A small sound classifier, trained from scratch: norm layernorm, width 192.
Rows from block 2, named by matrix and row number. Rows with one number belong to one neuron. Each number is 128 + 32 x the weight over its row's rms, rounded and kept within 0 to 255. All counts start at 0. After the name is the row's rms in percent of the matrix's.
# fc1: first MLP up (model.blocks.2.ff1.fc1.weight, 768x192), inputs 0-95
# fc2: first MLP down (model.blocks.2.ff1.fc2.weight, 192x768, transposed), outputs 0-95
fc1.89 106 [101 106 140 154 107 152 123 114  90  82 159 100  75 146 154 175 202 103 173  83  89 118 156 108 107 148 144 147  86 129 101 105  80 178 167 138 133 133 154 124 149 113 137 127 151  76  85 177 161 140 104  84  98 120 139  90 116 134 128 124 119 130 164 157 135 166  75 129 137  97 124 106 153 195  70 117 137 163 109 160 141 145 144 101 163 154 129 100  71 126 116  72 101 121 125 144]
fc2.89 103 [135  86 186 133 181 137 205 140 175 183 197  70 125 143 106 146 102 136 134 182  73 121 123 156 136 121 130 138 138 137 173 127 119  98 166 146 125  99  87 113  85 117 172 127 127 142 114 153 224 138 154  51 125 113 156 123 182 165 151 141 203  71 124 116 116 120 161  99 164 109  98 143 179 156 134 145 121 133  92 104 103 115 127 157 106 140 142 161 178 152 122 157 113 140 117 136]
fc1.90 112 [102 142 141 155  77 101 116 160  98 161 121  58  93 185 136 115 189 146  92  63 181  71 130 145 114 155 159  98 131  68 140 113 162 150 142 121  98 117 144 123 145 149 100 157 106 144 156 127 175  92  86 148 136  98  96 151 150 148 179 140  68 131 109  90 144 134 159 161 118 122 164 106 162 157 137  89 130 163 133 139 127 182 102 161  98 151  94 130 148 136 110 108 152 116 132 174]
fc2.90 108 [149  63 115 105 148  65  87 140 125 158  87 180 110 113  85 126 174  97  79 146 174 133 128 145 179 102 125 155  68 159 165 135 124  38 159  63 182 156  65 128 160 114 171 107 107 120 155 119  99 126 142 136 164 102 151 133 135  96 130 113 123  49 128 123 202 111 145 147 186  91 164 121  95 118 132 174 123  97 121 133  61 165 184  62 140 127 209 165 157 148  89 149 119  96 132 170]
fc1.91 075 [ 64 118 159 188 132  89 119 162 113 100  79 186 140  71 143 122 166 114 150 136  65 156 194 144 165 176  57 166 106 145 137  92 146 174  95  65 112 152 132  97 135 127 121 139 111 183 145 158 132  81 112 126 140 124 137 135  87  87 151 104 102 112  85 164 190 158 119 149  90 135 122 132 136  85 113  93 121 152 138 113 148 123 102  93 174 100 170  83 122 134 113  85 144 119 145 134]
fc2.91 070 [118 113 165 130 181  98 125  83 132 122 113 116  77 138 114 100  51 171 146 169 171  99  96 165 145 124 158 107 167 146 148 104 103  82 136 164 126  90 156 147 128 116 173 156  81 130 132 124  91 121 146 111 153 174 152 157 106 130  88 136  94 122 190 109 115 115 102 104 168 123 132 111 161 177 109  74 104 148 140 102 120  99 176 173 142  95 110 176 151  98 158 131  80 103 129 201]
fc1.92 125 [147 135  90  29 189 140 153  98 124 163 110 119 114 100 146  96 106 155 131 168 132 166 145 114  90  82 127 110 152 122 136  86 150 114  91 120 128 192 132 135 131 142 129 119 130 137 165  90 131 165  99 136  90 134 203 131 148 183  96 125  85 126 121  94 130 114 101 136  88  96  78 158 197 162 131 174  83 154 142 124 119 141 155  96 100 147 173 138 137 118 105 148 173 144 127 136]
fc2.92 118 [121 159 116 104 107 187 119 186  93 176 207 160 177 161 123 141 153 145  66 123 145 125 155 144 169 122 127 137 168 121 154 113 128 122 139  96 135 148 107 126  91 159 133 175 168 125  89 146 183 187 133 128 112 140 180 144 189 133  96 135  89 114 137 107  77 102 115 131 115  98 124 104 110 213 177 104 113 129 179  93 122 114 147 108 138 161 120 128  83 117  91 115  90 105 148 104]
fc1.94 077 [140 104 109 161  85 165 111 160  72 122 135 126 137 178  66  59  82 101 129 151  78  89  87 132 148 111 163  76 170  97 153 118 178 149  94 113 124 138 179 114 144 104 165 103 121  96  83 162 119 133  84 173 120 142 129 131 176  63 121 121 104 164 172 154 114 104 171 107  93 149 188  99 122  86  72  91 109  98 120 108 180 131 112  84 145 109 165 108 127 108 153 148 113 125 154 151]
fc2.94 079 [105 109  76 172 142 118 171 119 126  70  56  95 177  80 106 113 123 112 131 160 123 186 171 161 145 169 161 115 123 140 132 114 118  93 121 143 115 143 153 173 156  96 201 137 161 138  83 168 145 114 148 113 125 186 103  49 100 136 130 155 157  83  92 109 115 155 170 128  81 103 140 106  97  85 167 190 120 123 144 139 132  66 172 133 187 114 123 142 175 161 106 111 160 137 103 125]
fc1.95 090 [135 157 126 170 137  57  99 170 158  62 107 126 160 165  96 114 130 159 142 149  36  52 100 148 104 151 158 119 155 146 129 128 142  88 155 158 134 119 175 113 133 107 177 140 165 116 116 124 142 118  99 114 109 145 136 127 185 114 127 126 134 155 140 172 138 181 133 114 106 171 157 110 114 141 102 141 149 123  54  94 142 112 149 150 131 101 126 100 125  51  44 126 135 118 181 130]
fc2.95 089 [117  80  94  98 168 119 143 111 145 141  83  34 110 109 116  68 120 202 108 113  70 153  91  83 151  70 126 152 167 112 131 108 108 117 112  96 161 100 115 147 116 145 154 137 100 137 184  77 135  52 133 182  97 136 124 113 116 126 143  99  79 104 190 163 177  99  88 158 156 162 170  54 132 162 118 121 141 144 141 134 130 121 197 107 139 141 125 163 125 162 114 115 138  78 147 184]
fc1.96 097 [162  99 179 128  91 150  63 103 134  94 160 139 168 177 121 134 108 144 150 150 179 174 112 163  92 186 162 164 160 144 118 104 113 127 153 148 107  69 142 106 155 167 179 122 154 159  46 173 103  98  79 142 119  97 172  92 156  93 132 145 123 132 171 175 114 171 141 134  69  98 148 133  57 132 110 111 103 123 145 176 102 140 114  48 140 137 153 110  85 118 108  80  84 136 129 144]
fc2.96 082 [ 84 138 148 119 146  74 123  99 135 120 198 105 122 133  93 124 108 105 114  56 137  95  80 169 118 114 134 127 143 125  95  94 109 124 135 160 169 100 144 168 184  54  99 131 135 168  64  94  95  76 128 115 122 141  97 143 126 168 169 173 153  84 176 178 137 169 121 107 156 104 114  63 124 125  81 121 151 164 185  93 116 118 145  28 188 145 123 135 116 139 166 113  98  75 163 159]
fc1.97 079 [ 72  80  74 139 130 118 128 119 132 174  86 100 145 134  82 110 167 144 171 160  95 141 101 116 139 117  91 118  80 117 119 131 124 125 154 109 180 120 154 123 170 108 148  89 136  81 165 110 127 144 117  91 195 118 121  89 110 124 125 126 119 114 131 170  95 171  94 143 178 160  84 114 133 117  76 181 140 122 133  87 109 129  66  55  97 215 115 119 156 127 132 146 148 122  97 132]
fc2.97 089 [154 119 119 142 117 101 131  48 164 114  85 152 170 157  87 162 133 139 102 116 145 152 132 115 100 168 174 134 135 158 142  87 182 182 110  94 172 121 102 140 127 119 125  89 138 131 115 137 116 109 199 121  89 123 136 105 157 159  92 143 103 111 108 154 104 151  66  65 140 156  61  90 157 110 112 125 171 145  81 166 168 164 160 119 121 154 139  84 122 138 187 159 178  42  79  85]
fc1.98 087 [147 121 215 167 115 138 188 152 110 118 147 172 142 161 167 123 172 112  94 142  58 102 125 125 161 109 168  88  71 181 147 176 145 178 123  72 125 126 105 152 164 161 127 133 104 148  71 186 124 124 132 118 166 139  80 148  91 120 137  96 123 113 160 129 189 129  68 195  74 174 137  95  58 116 114  90 161 103  76 127  87 132 141 116 144 108 105 160 153 139 169  87 122  80  99 114]
fc2.98 086 [144 149  82 115 112 127 151 128 136 146 132 132 124 181 123 184  99 130 104 115 114  79 111 119 195  92 158 125 110 152 130 107 127 152 101  99  91 145 118 184 139 119 117 159 108 138  57  90 109 128 166 129  82  91 140 152 181 106 215 126 228 137 184 127  99 115 124 149 117 120 108 155 125 114 107 137  56 136  25 117 138 131 174 157 158 126 135 196 220 114  93 136 117 106 116 116]
fc1.99 098 [156 205 125 162 108 137 129 154 118 117 135  90  94  79 132 113 133 204 126 149  90  84 110 140 124 157 195 153  90 105 163 103 141 135 126 137  64  87 142 136  47 135 203 135 104 161 113  90 122 135 176 109  91 116 166 127 127 144 109 116 114 148 120 131  85 145 127 157  96  87 129 113 143 135 117 174 104 221 122 148 133 161 143 168 139 176  87 147  66  63  99 103 125 137  90 100]
fc2.99 110 [146 101  94 108 148  67 166  79 132 114 164  89 106 105  92 145 143 128 173 103 114 172 168 101  49 111 132 136 141 145  66 101 102  89 154 125 104 130 185 102 145 220 143  83  97 177  66 102 134 133 151 118 110 101 104  86 137 113 147 105  78 107 117 124 104 156 100 102 218  62  60 106 179 152 196 146 118 187 135 138 123 114 146 109 132 124  58 149 176 138 133 136 109 126 125 119]
fc1.100 080 [102  78 150 144 126 125 119 196 118 146 154 146 142 156 119 113 139  89 134  87 164 128 161 165 139 130 110 122 116 142 167  85 173 132 147 121 150 160 127 142 166 226  90 173 106 137 153 102 136 132  95 118 103  86 131 106 109 155  89  70 108 110  91 117  86 181  59 127 138 160 143  69 118 132 135 138 209 104 157 165 151 131 151 152 195 149  88 101 170 156  93  68 156 129 122 123]
fc2.100 085 [148 134 124 159 137 141 175 140  97 111 101 141  86 141 136 128 121 148 180 102 129 122 116  89 130 138 105 123  39 142  97 119  87 118 148 171 115 131  72 154 108 117 105 128  72 121 134 145 134 109 147 183  78 143 135 122 153 141 158 119 171 121 117 105 133  83 129 136 199 111 119 108 122 103 142 116  84 226 182 187 148 161 126 153  98 153 109 149 119 101 125 211 116 126 154 110]
fc1.101 087 [128 126 152 167 171 149 109  94  88 130  90  65  92 159 142  98 142 107  84 122 114 192 127 105  88 162 133 116  96  98 120 160 130 167  68 117 118 145 117  93 138 147  95 105  74 107 103 103 122 175  97 157 163  83  46 154 159 108  80  49 129 163 113 107 130 112 185  98  97 126 182  90 122 170 163 128  79  81 143 163 110 140 125 112 104 139 140  83 136 214 131 158 153 100 121 145]
fc2.101 087 [105 106 113 144 108 103 197 105 160 139 157 150 114 121 150 140 107 148  99 143  98 136 140  64 134  70 155 179  97 131 118  99 114 126 114 150 129 166 191  79  98 136 103 145 121 196 119 193 189 119 133  93 101 192 161 121 153 126 156 142  81  74  68 135 112  58  81 156 130 133  25  93 136 146 165 106 165 109 123 156 113 150 132 139 155 115  73 146 185 151 155 134 108 113 128 123]
fc1.102 125 [128  77 238 102 163 157 169 171  66 173 146  90 193 113 131 164 113 109 165 166 115 138 132 174 181 100 129 160 155 154 139 102 150 202  71 177 155 155 179 120 131 100 141 128 108 135 108 171 147 106  96 162 110 139 157 149 176 173 150 146 125  72 110 105 149 145 159 145 153  92 119 117 105 156 137  95 156 113 139 149 121 145 144 150 137 161  82 133 114 130 102 162 170 118 107 128]
fc2.102 124 [113 131 147 136 105 106 124 158 136 214 121 109  76 106  61 162 119 159 141  83 124 195 134 150 188  76 132 154 143 162  85  80 165 104 104 158 114 146 172  77 133 141  26 171 122 122  96  84 149 143 131 163 145 140 100  75 164 138 156 125 172 130 114 156 110 136 140 153 156 104 129 118 140 126 108 164 108 201 118 119 153 127  95 120 141 157  91 109 166 150  96 116 126 129 127 169]
fc1.103 099 [ 69 144  97 130 114 130  76 124 115  99 119 156 103 203 138 143 189 197  97 172 150 151 152 202 107 101 127 106 131  97 101 162 121  85 106 102 176 113 157  98 164 171 121 197 136 132 104 137 162 127 125 124  98 134 114 110  99 167 125 109  84 122 108 140 123  87 102 185 144 130  83 144 185  95 121  89  97  98 140 101 108  75 113 119 103 105 128 153 141 136 108 142  80 123 207 154]
fc2.103 101 [151 112 111 138 149  99 138 136  87 157 131  79 128 119 124 171 130 135 132 138 149 109  97  93 147 108 155  81 144 177  88 137 136 120 104 158  70 176 143 145 123  91  90 166  71 139  69  92 112 185 139 154 165 122 174 122 150 119 136 105 108 126 156 120  94 148 122 131 119 135 162 134  82  87 101 169 119 149 170 163 137 152 128  35 140 156 170 106 111 119 135 150  96 106 186 144]
fc1.104 092 [ 94 142 154 142 162  97  78 154  51 146  60 119 116 103 124  99 173 130 151 150 117  75  86 131 152 125 129 139 129  99  83 157 174 181 117  64  80 133 118 117 111  81 128  72 153 182 120 101 149 132 149 174 140 121 139 153  86 121 111  76 128 170 157 139  80 138 105 148 164 175 120 148 156 168  60 164 143 161 123  56  86 112 111  90 164 191 163 161 139 120 141 158 161  93 151  85]
fc2.104 099 [100 145  70 150 181 118 166 166 136 161 135 128 116  40 109 101 109 116 193  86  66 130 160 101 100 130 161 127 139 119  62 170 115 151 130 147 168  64 104 121 153 122 115 179 150 146 154 119 132 167 138 144  71 137 125  89 125 138 155 151 127 145 107 125 126 116 131 163  89 166  71 103 148 145 167  93 107 159  62 162 210 113  99  87  47 124  99  88 109 151  73 148 180 131 106 123]
fc1.105 119 [154  91 150 154 125 153 143 147 193 112 118 101  72  80  62 141 114 128 154 109 131 143 143 171 111 170 127 157 161 129  91 201 107  95 127 137 102 105 136 137 152 142 136 139 126 207 201 159 182 114 132 143 194 136  94 206 152 115  85 171 161 151  83 177 128 134 112 185 147 164 103 117 137  85 145 164 126 150 106 123 171 140 109 194 111 173 157 138 184 164 119 107  83 152 148 127]
fc2.105 118 [115 127 116 152 161  69 163 171 102 123 142  99 116  83 164 145 140 156 106 154 148 128 107 130 130 115 100 141 103 109 144 139 163 138 114  77 109  75 147 165 185 110 158  98 182 144  91 143 109 100 156 159 138 161  84 131  90  97  92 149  98  80  76 169 104 146  99  86 132 159 133  90 135 151 112 179 125  90 145 103 124 145 162 196 116 149 152 139 109 138 112 108 122 139 133  71]
fc1.106 088 [116 179  70 130 120  68 151 156 109 150 117 127 109 128 200 170 100 198 112 120  96 127 123 132 168 147 177 150 146 155 111 103  97 167 136 125 124  93 155 104 143 131 158 162 178 128  96  88 136 112 166 167 178 150 146  88 172 126 196 130  86 177  69 168  63 124 141 139  49 131  83 103 119 128 153  92  71 112 131 134 170 159 153  99 101 199  98 164 131 111 129 139 206 115 157 132]
fc2.106 090 [115  83 166 135 124 158 125  66 140 107  66 175 145 121  85 115 136 160 147 157 132 152 159  90 148  90 116 188 161 141  89 139 150 110 135 124 104 171 144  87  67 141 157 130 120  88  93  91 150 116 158 111 154  51 121 133 190 123 121  94 147  97 137 107 101 146  61  66 136 105 135  90  89 137 105 150 107 124  75 147  67 153 131 141 162 122 125 180 114 157 143 129 156 131 105  84]
fc1.108 117 [102 135  86 143 118 168 133 153 138 113 122 127  79  97 165  99  83 131 143 120  95  93 138 150 152 155 132 134 126 184 187 118 133 158 147 117 179 110  90 158  90 171 139  83 102 113 144 100 150 144 151  73  99 142 158 120 111 101 113 132  94 102 167 150 145 121 138 119 198 127 112 116 139  60 127 170 137  36 118 120 222 120 151 159 109  77 116 114 173  87 214 107  71 149 127 121]
fc2.108 112 [197  73 126  86  88 189 136 129  96 153 154 120 109  75 130  94 106  59 106  71 111  49 133 137 181 126 150 175 143 141 126 149  94 121 183  90 187 137 165 146 178 126 105 113 101 135  79 116 104 141 140  88  93 188 145 123 144 140 104 158 171 149 167 108 100 118 122 136 192 154 187 138 194 161 114 165 132 102  86  97 121 140 154  56 113 120 118 120 137  98 153 130 155 106 119 129]
fc1.109 113 [134 144 201 114 162 157 104 149  90 127 139 121 121 170 102 117 172 125 101 106 146 159 146 172 164  55  88 146 153 155 117 211 145 163 130 143 150  89 134 136 134 153  78  92 112 137 147 176 146 111 139  75 113 129 151 132 161 132 126 134  90  93 125 157 137 164  85 115  77 149 156  71  95 105 171 142  96 105  42 129 108 121 152 106 122  81 159 109  85  83  96  68 102 168 168 153]
fc2.109 111 [137 170 127 175  69 147 148 144 172 128  85 151 147 175 121 162 124 150 170 189 130 131 157 182 152 128 141 134 153  93 157 158 137  92 100 117 146  98 162 145 146 180  76 173 126 102 122 160 134 119 197 113 123  99 149 120 153 111 126  60 105 166 145 167  79 106 154 126  83 129 146 128  82 108 108 109 127 103  70 152 115 147 102 175  91 177 179 136 100  61 180 181 151 158 167 116]
fc1.110 086 [169 159 144 146 118 164  81 157 155 119 169 135 178  85 164 105  98 165  84 116 139 113 146 102 143 107 122 156 179 110 166 183 194 219 151 135  61  70  93 113  86  55 154 151  75 103 122  62  96 155 123 106  97  95 132 120 184 138 117 122  95 101 156 106 144 158 129 177  87 145 133 116 138 149  78 136 179 119 123 172 182 164 120 128 121  69 143 160 114 107  99 102  85  83 151 127]
fc2.110 087 [113 140 158 119 116 140 149 140 135 129 148 139 101 161  96 121 136 195 145 169 130 157 155  60  93 158 131   8 172  63  82 141  97 131 127 134 126 162 167 104 129 161 170  81 150 101 130 175 103 166 156 106 160 122 105 119 141  82 149 117 112 103 186 101 144 123 165 124 148 162  93 101 101 124 116 123  91 140 185 126 128  87  91 144 148 106 154 140  98 156 161 129  93 155 145 114]
fc1.111 083 [141  99 177 156 177 112 113 136 107 148 144 129 141 104 205  84 173 110 144 126 122 120 173 132 191  78 129 101 111 179  90 146 112  78 143 136 147  99  87 144 141 107 136 130  81 200 163 145 214 126 163 106 121 134 126 147 130 113  86 127 117 139 208 150 108 178 103 106 144 118 134  77 102 176 105  78  90 114 107 154 100 104 131  99 138 107 132  60 137 118 129  82 158 108 139  86]
fc2.111 086 [159  90 140 135 107  96  62 129 137 160 112 100 167 134 115 190 103 126 114 120 164  71 107 100 117 180 119 157 139 126 147 125 122 133 124 111 100  88 120 160 116 100 193 114 133 125 120 143 128 151 139 150 127  88 113 102  87 108 149 125  74 152 134 187 158 155 130 150  76 126 143 104  53 100 163 137 122 129 102 127  98 148 105  98 142 173  78 168 135  78 129 109 143 154 144 138]
fc1.112 110 [162 166 109  88  94  94 189  77 182 148 181 112 101 135 125 114 133 170 134 123 117 101  88 129 118 159  89 163 151 100 146 144 145 102 157 130 193  69  92 134 146 204 125 147  99 136 137  96 110  74 160 130 128 156  70  86  76  94  94 107 111 133 143  82  93 128 143 127 151 124  82 142 116 126 123 140 111 198 133 173  73 144 115 114 103 157 118 151 163 118 151 153 134 157 124 183]
fc2.112 120 [142  96 144 122 126 174 122 116 173 137  81 137 149  98 149  60 122 143  87 124 111  66 139  65 125  96 101 105 137 132 142 130 143 102  96 161 200 108 125 146 103 126 146 144  97 105 164 149 104 122  68  67 142 203  96 105  85 125 105 101 113 143  90 118 158 157 107 143 110 156 125  74  67 100 115 152 133  72 163 132 192 137 104 134 117 112 107 138  70  89 136 127 147 182 186 154]
fc1.113 072 [159 163 176 149 151 114  97 157 126 140 125 149  90  72 164 125 132 178 122  73 161  92 159 184 138 137 126 144 103 153 167  67  70 168 148 128 168 136 131 173 102 125 136  44  53  62 114 150 149 159 140 115 110  99 158 112 140 145 160 136 108 120 102 113 153 168  75 138 112  89 127 125  82  98 145  35 123  88 139 120 146  98 109 172 140  70 202  91 128  57  94 193 129  60 121 118]
fc2.113 079 [180 113 129 108  65 110 153 134 176 111 118  96 122 123 153  94  91 143 166 150 161 156 104  73  96 145 155  97 172  83 149 156  96  91 109 167 107 114  92 113 181 153 199 146 155 196 112 155 121 114 129 186  84 134 197 112 148 169 153  95 111 142 145 119 198  71 149 125  86 114 136  96 155  94 135 132 141 118  99 150 151 139 157 152 128  97 144 188 165 145 113 143  89  79 116 136]
fc1.115 092 [142 153 170 103 147 150 190 133 149  83 136 139 149  97 125 151 166  99 117 120  77  81 144  81 142  76 118 156 112  68  70  82 188 144 149  55  88 104 177  62 153 119 185 166 136 147 130 141 159  74 172 154 143 115  95 112 150 121 140 193  98  98 145 143 173 116 102 182 133  99  53 126 132 121 164 154 146  78 165  76  89 112 120 103 101 114 133 155 164 101 166 159 123 142  70  71]
fc2.115 091 [124  82 126 164  80 159 145 125 101 123  77  53 122 126 121 139 133 119 126 104 123 215 108  99 136 150  84 103 163  92 133 179 110 147 122 167 119  92 117 166 126  93  75 120 143 140  93 127  76 157 151 134  82 102  98  95  82  94  62 116 161 153 179 133 132 113 178  95 136 114  80 148 127 142 128 119 108 145  90 155 162  81 120 117 149 179  90 106 137 133 114  93 122 145  50 208]
fc1.116 085 [100 111 137 103 101 109  93 127 133 156  90 179 178  84 102 166 143 170 116 114 157 112 107 158 120 127 160  84 203  90 159 175 104 102 112  95 167 128 152 184 100  98 105 110 127  87 137 137 183  82 129 128  97 125  92 114 145 126 111 132 154 166 139 123 128 174 125 169 184 112 112 100 163 155 152 115 193 162 150 118 121 128 133 106 121 104  80  90 115 156  69 178 124 108 165 118]
fc2.116 079 [142  66 151  88 216 118 113 131  87 187 111 127 226 119  63 103  97 112 148 127 150 142 148 128 127 146  93 109 137 104 152 121 147 110 134 131  95 111 102 136 186 222 106 122 148  83 123 136 124  94 104  89 122 139 108 155 111 122  79 146 148  85 107 175 158 121 123  66  98 142 142 143 139  90 148  87  71 169  71 132 122 163  78 143 112 145 120  73 165 176  74 117 177 121 166 127]
fc1.118 089 [122 155 148 112 115 130 113 159 172  50 121 170  63 118 141 149 136 114 103 105 106 182 163 130 158  86 104  88  82 158 135 155  64 127 180 128 118 115 101 108 174 173 100 168 167 168 130 166 155 113 134 132 103 127  96 105 156 100 142 128 134  92 150 150 149 144  42 145 118 161 107 113 151 133 171 131 125 148 109 113  89 123 103 131 133 140 189 115 147 115  98 151 114 119 103 175]
fc2.118 083 [174 122 161 128  99 111 116 177 106 129 146 185 150 141 170  69 196 127 129 143 104 127 140 140 200 176 108 179 108 123 125 119 155 142 216  52  94 152 144 163 159 120 120 126 123 140 126  89 147 169  99 177 113 120 129 129 102 130 158  76 150 136 207 151  96 139 129 152 160 152  81 166 130 101 106  99  35 188 123 114 132 149 130 142 132 136 109 138 120  83 154  96 127 167 150 149]
fc1.119 106 [170 143 112 135 163 107 179 151 174 103 103 112 123 154 127 128  63 113 145 126 135 142 145 143 134  85 140 159  98 139 102 191 128 141  45 137 137 134 173 109 200 166 145 148 112 163 177 135 153 102 164 147 131 161 161  85 150 137 103  79 150 168 136 140 108 136 174 125 166  95 138  44 134 105  82 169 151 142 187 106 126 140 200 123  98 161 125 129 110 154 143 187 116 112 105 137]
fc2.119 100 [ 74 101  42 175 116 130 108 120  55  96 152 176 108 125 129 176 121 149 141 162 122 121 126 135 132  83 122 119 146 137  74 118 154 150 140 117 158 146 147  90 199 140 149 104 139 131 161  78  89 105 207 145 139 128  75 154  71 164 103 156 165 140  83 111 149 106 192 126 133 124 118 124 133 119 119 182 132 140 146 138 104  92 126 142  90 113 145 127 136 130 134 127 108 181 142 167]
fc1.120 070 [133 144 136  85 129 164 136 114 123 170 146 180  93 147 150 113  88  84  99 100 121 144  93 133 122 153 131 119 146 132  76 173 111 130 139 117 172  97 155 128 116  94 117 152 145 143 160 149  85 163 138  99 136 135  88 101 195 101 174  98  83 148 151 204  89 153 171 149 112 169 192 106 165 130 178 156 166 177 158 112  99  93 142 116 150 175 152 119 148  98 183 140 160  81 149  98]
fc2.120 078 [125  94 137 115 186  98 134 112 126 125 100 122 190 107 159 166 101 104 166 133 114 112 166 112 105 180 130 166 145  89 134 159 126 111 123 130 119 148 128 129 185 176 145 134 104 118 175 129  65 129  79 118 142 109 102 135 154 116 129 143 114 111  93 164 170 109 116 158 240 137 154 152 135 132 126  83 150 138 115 182 167 155 150 130 145 170 165  86 132 173 120 144 124 170  81 201]
fc1.121 105 [110 147 127 143 113 168 111 175 115 139 201 165 111  94 195  90 133 171 118 126 133 104 198 129 123  93 109 110 160 137  87 175 154 193 155 174 203 106 149 113  72 128 192 169 172 150 155 134 126 158 172 102 128 137 139 172  73 108  96 107 127 111 124 187  81  96 134  98 109 106 146 120  99 140 117 153 140 135 116  99 173 128  93 108 148 153 114 131 154  71 139 121  98 107 105  98]
fc2.121 102 [128  83  95  92  88 178 176 109  80 132 169 103 162  85 173 156 127  72 162 129 132 141 146 170 146 111 152  90 123  77 106 135 163 100  79 128  69 128 147 154 106  77  92  69 162 196 118 142 115 142  76  89 167 184 128 162 109  93 150 131 147 108 128 181  93 159 139 163 168 158 153  57 119 139 139 161 103 137  76 168 134 143 128 110 119 132 141 149 106 122 154 177  98 146 193  99]
fc1.122 089 [116 107 164  87 123 154 138  99 105 119  79 138 144 101 133 109 217  85 143 134 170 104 149 129  98 138 124 186  89  99 166 144  89 182 120 107 116 139 161 111 162 112 145 146  77  23 101 154 184 149  46 142 152 143  88 111 154 139 176  80 116 123 129 175 106 158 101 107  81 132 185 139 110 115 116 176 108 156 128 124 123 146 132 125 135 130 142 124 135 131 168 109 108 108 116 152]
fc2.122 090 [112  88 132 158  97 136  63  85  85  77 138 182 115 119 128 121 172  49 165 144 181  66 127 109 106  98 105  79  97 130  76 188 134 105 153 115 175  90  95 242 130 161  89 190 118 156 119 101 124 154 112 154 124 108 107 149 122 145 138 125 117 147 187 157 136 111 111  86  98  69 107 133  97 120 121 132 166 133 124 145 161  90 132 130  85 131 200 111  97 118 122 129 128  81 122 156]
fc1.123 099 [142 121 136 130 142 178 142 158 113 114 126  85  92 132  92 108  94 116 154 123 136 132  83 160 141 169 205 149 149 166 141 174 133 124 162 139 100 100 119 116 173 130 138 103 136 104 153 157 147 139 159 143  77 117  80 155 138 150 144 139 133 134 116 112 162 184 112 134 177 172 164 177 188 122 126 219 139 163 102 145 112 155 141 134 122 187 174 112 116 152 107 138 121  96 135 111]
fc2.123 096 [ 99 150 106 152 154 137 113 132 105 105 158  90 144  75 111 151 119 156 103 132 125 132 101 107  72 142 100 124 168 125 142 150 106 203 151 127 159 122  80  88 124 235  88 138 144 144 109 111 140 145 183 126  98 135 178 112 124 127 112  85 106  89 123 173 121 103  86 110  97  73 141 166 101 111 107 141  85 219 115 141 148 100 147 184 123 126 176 103 181 154 105 107  95 101 126 131]
fc1.124 097 [139 150 119 111 148  92 167 168 100 145 105 179  76 144 141  94 140 170 105 131 124 145 113  88  78 120 103 203 155  99 145 154 154 123 171  75 181 158 134 124 144  36  59 115 149 143 184 188 177 101 124 129 132 158 179 114 122 113 142 113 149 109 119 197 130 150 166 133  74 123 131 146 113 129 158 151  95 133 145 166  81 122 134  98 138 127 189 182 118 104  99 118 142 108 100 168]
fc2.124 091 [134 129 158 182 100 146 106 130 137 110 143 151 139 150  70 126 132 147 185 192 154 148 104 208 137  86 106 102 167 162 150 114 157  94 119 130  90 102 154 122 180 118  49 130 132 107  70 125 153 153  98 154  80 135  90 138 167  78  97 124 162 127  90 172 123  92 141 101 125 125 144  79 138  53 121 122 100 183 117 121 108  93 128 147 112  82 130 168 156 137  71 171 159 188 150 108]
fc1.125 090 [129 169 132 120  98 103 115 128 138 203 121  63 138 173 157 133 155 108 133 100 115  79  72 175 150  31 162 119 126 126 108 136 136 149 150 100 112 121  79 147 217 106 157 117 121 148 169 128 129  98 180  64 172 118 170 143 196 148 105 129 130 116 118 123  94 143 176 105  96  99 116 125 147  77 147 149 156 114 148 180  69 107  93 117 131 223 124 126 112  76  89 174 134 176 142 124]
fc2.125 088 [132 115  90 160 141 137 112 182 193 150 146 129 141 147  98 134 120 123 145 146  83  85 100  93  82  37 106 131 108 103  98 119 121  96 134  61 154 125  93 145 122 106 112  94  89 118 139 120 165 115 163 129 167 173 148 120 150 100 118 113 151 174 150 169 173 154 100 124 164  44 127 138 137 150  99 157 141  87 191  70 146 107 177 149 144 149 174 169 148 115 167 141  87 157 101 141]
fc1.126 146 [169 158  78 130  85 179 147 144 218  93 145 110 148 164 163 101 155 134 112 163 112 122 165 115  86 146 129  94 109 121  74 145 158  88 124 127  95 184 153 158  92 139 184 141 169 107 140  80 115 122 200 142 131  94 125 143 149 123 130 124 171 186 135 193 122 156  71 150 122 158 113 174 178 104 165 142 129 135 107 143 114 133  86 136 127 112 117 140 117 112 128 131  88 125 164 106]
fc2.126 151 [122 159 138  91  91 166 113  36 113 143 130 126  40 120 154 198 167 127  91 129 125 118 102  45 154 206 171 126 112  96 149 101 148 128 105 107 147 150  92 120 121  74 142 161 106 110 173 137 139 133 125 109 133  91  81 158 111 117  89 119 120  78 145 101  78 119 173 119 118 140  99  46 113 112 128 112 117 162 152 125 126 103  79  73  98 126 135 127 157 135  72 111 140 124 146  99]
fc1.127 113 [123 128 111  89 136 126 138 138 141 174 169  87 113 125 160 115  93 108 159  96  91 112 132  42  97  71 111 172 126 143 191  41 114 114  81 203 138 121 119 189 117 121  91 137 109  23  99 101 141 108 143 116 111 173  88  96 148 151 127 143 131  84 115  75 115 101  41 176  49  99 102 139 152 133 146 119 125 147 172  93 135 114  69 119 159 154 112 144 176 113 149  89 145 114 107 145]
fc2.127 106 [106 138 167 112 131 123 131 125 140 130 102 101  96 144 170 131 156 178 148 112 137 135 137 186 112 123 131 112 116 117 114  87 145 120 100 167 183 100  80 146 149 104  83 111 135 152 147 147  86 161 143 170 129 159 152 160 140 151 130 169 120 148 129 117  85  80 204 119 143 105 108 145  76  66 114 164  98 121 122 103 152 108 125 127 168 112 157 109 136  83 116 139  93 112  96 132]
fc1.128 106 [105 122 139 113 145 109 145  98 129 203 158 135 111 138 146 101 145  77 131  97 154 107 154 145 137 134 104  95 107 147 200  85 121 132 111  71 185 194 128 124  90 126 180 113 146 151  81 141 101 175 150 133 110 144  81 123 147  92 125 126 111  94 148 161 155 141 117 139  78 142 151  77 116  88  99 168  95 110 143 157 185 106 163 127  95 154 118 109 119 225 183 155 201 113 117 148]
fc2.128 105 [103  64 130 135 178 184 187 164 124  66 116 218 101 172 117 123  71 193 135  43 162  59 119 114 103 125 127 118  97 129  94 120 136 151 114 141  95 135 166 121 162 101 210  99 179 127 103 177 114  97  95 126 113 122 118 108 178  68 144 142 164 139 133 151 150  97 104  94 128 172 139 114 120 108 114  84 141  85 143 145 120 121 101  86  94 111 133 162  81 164 157 107 141  94 120 132]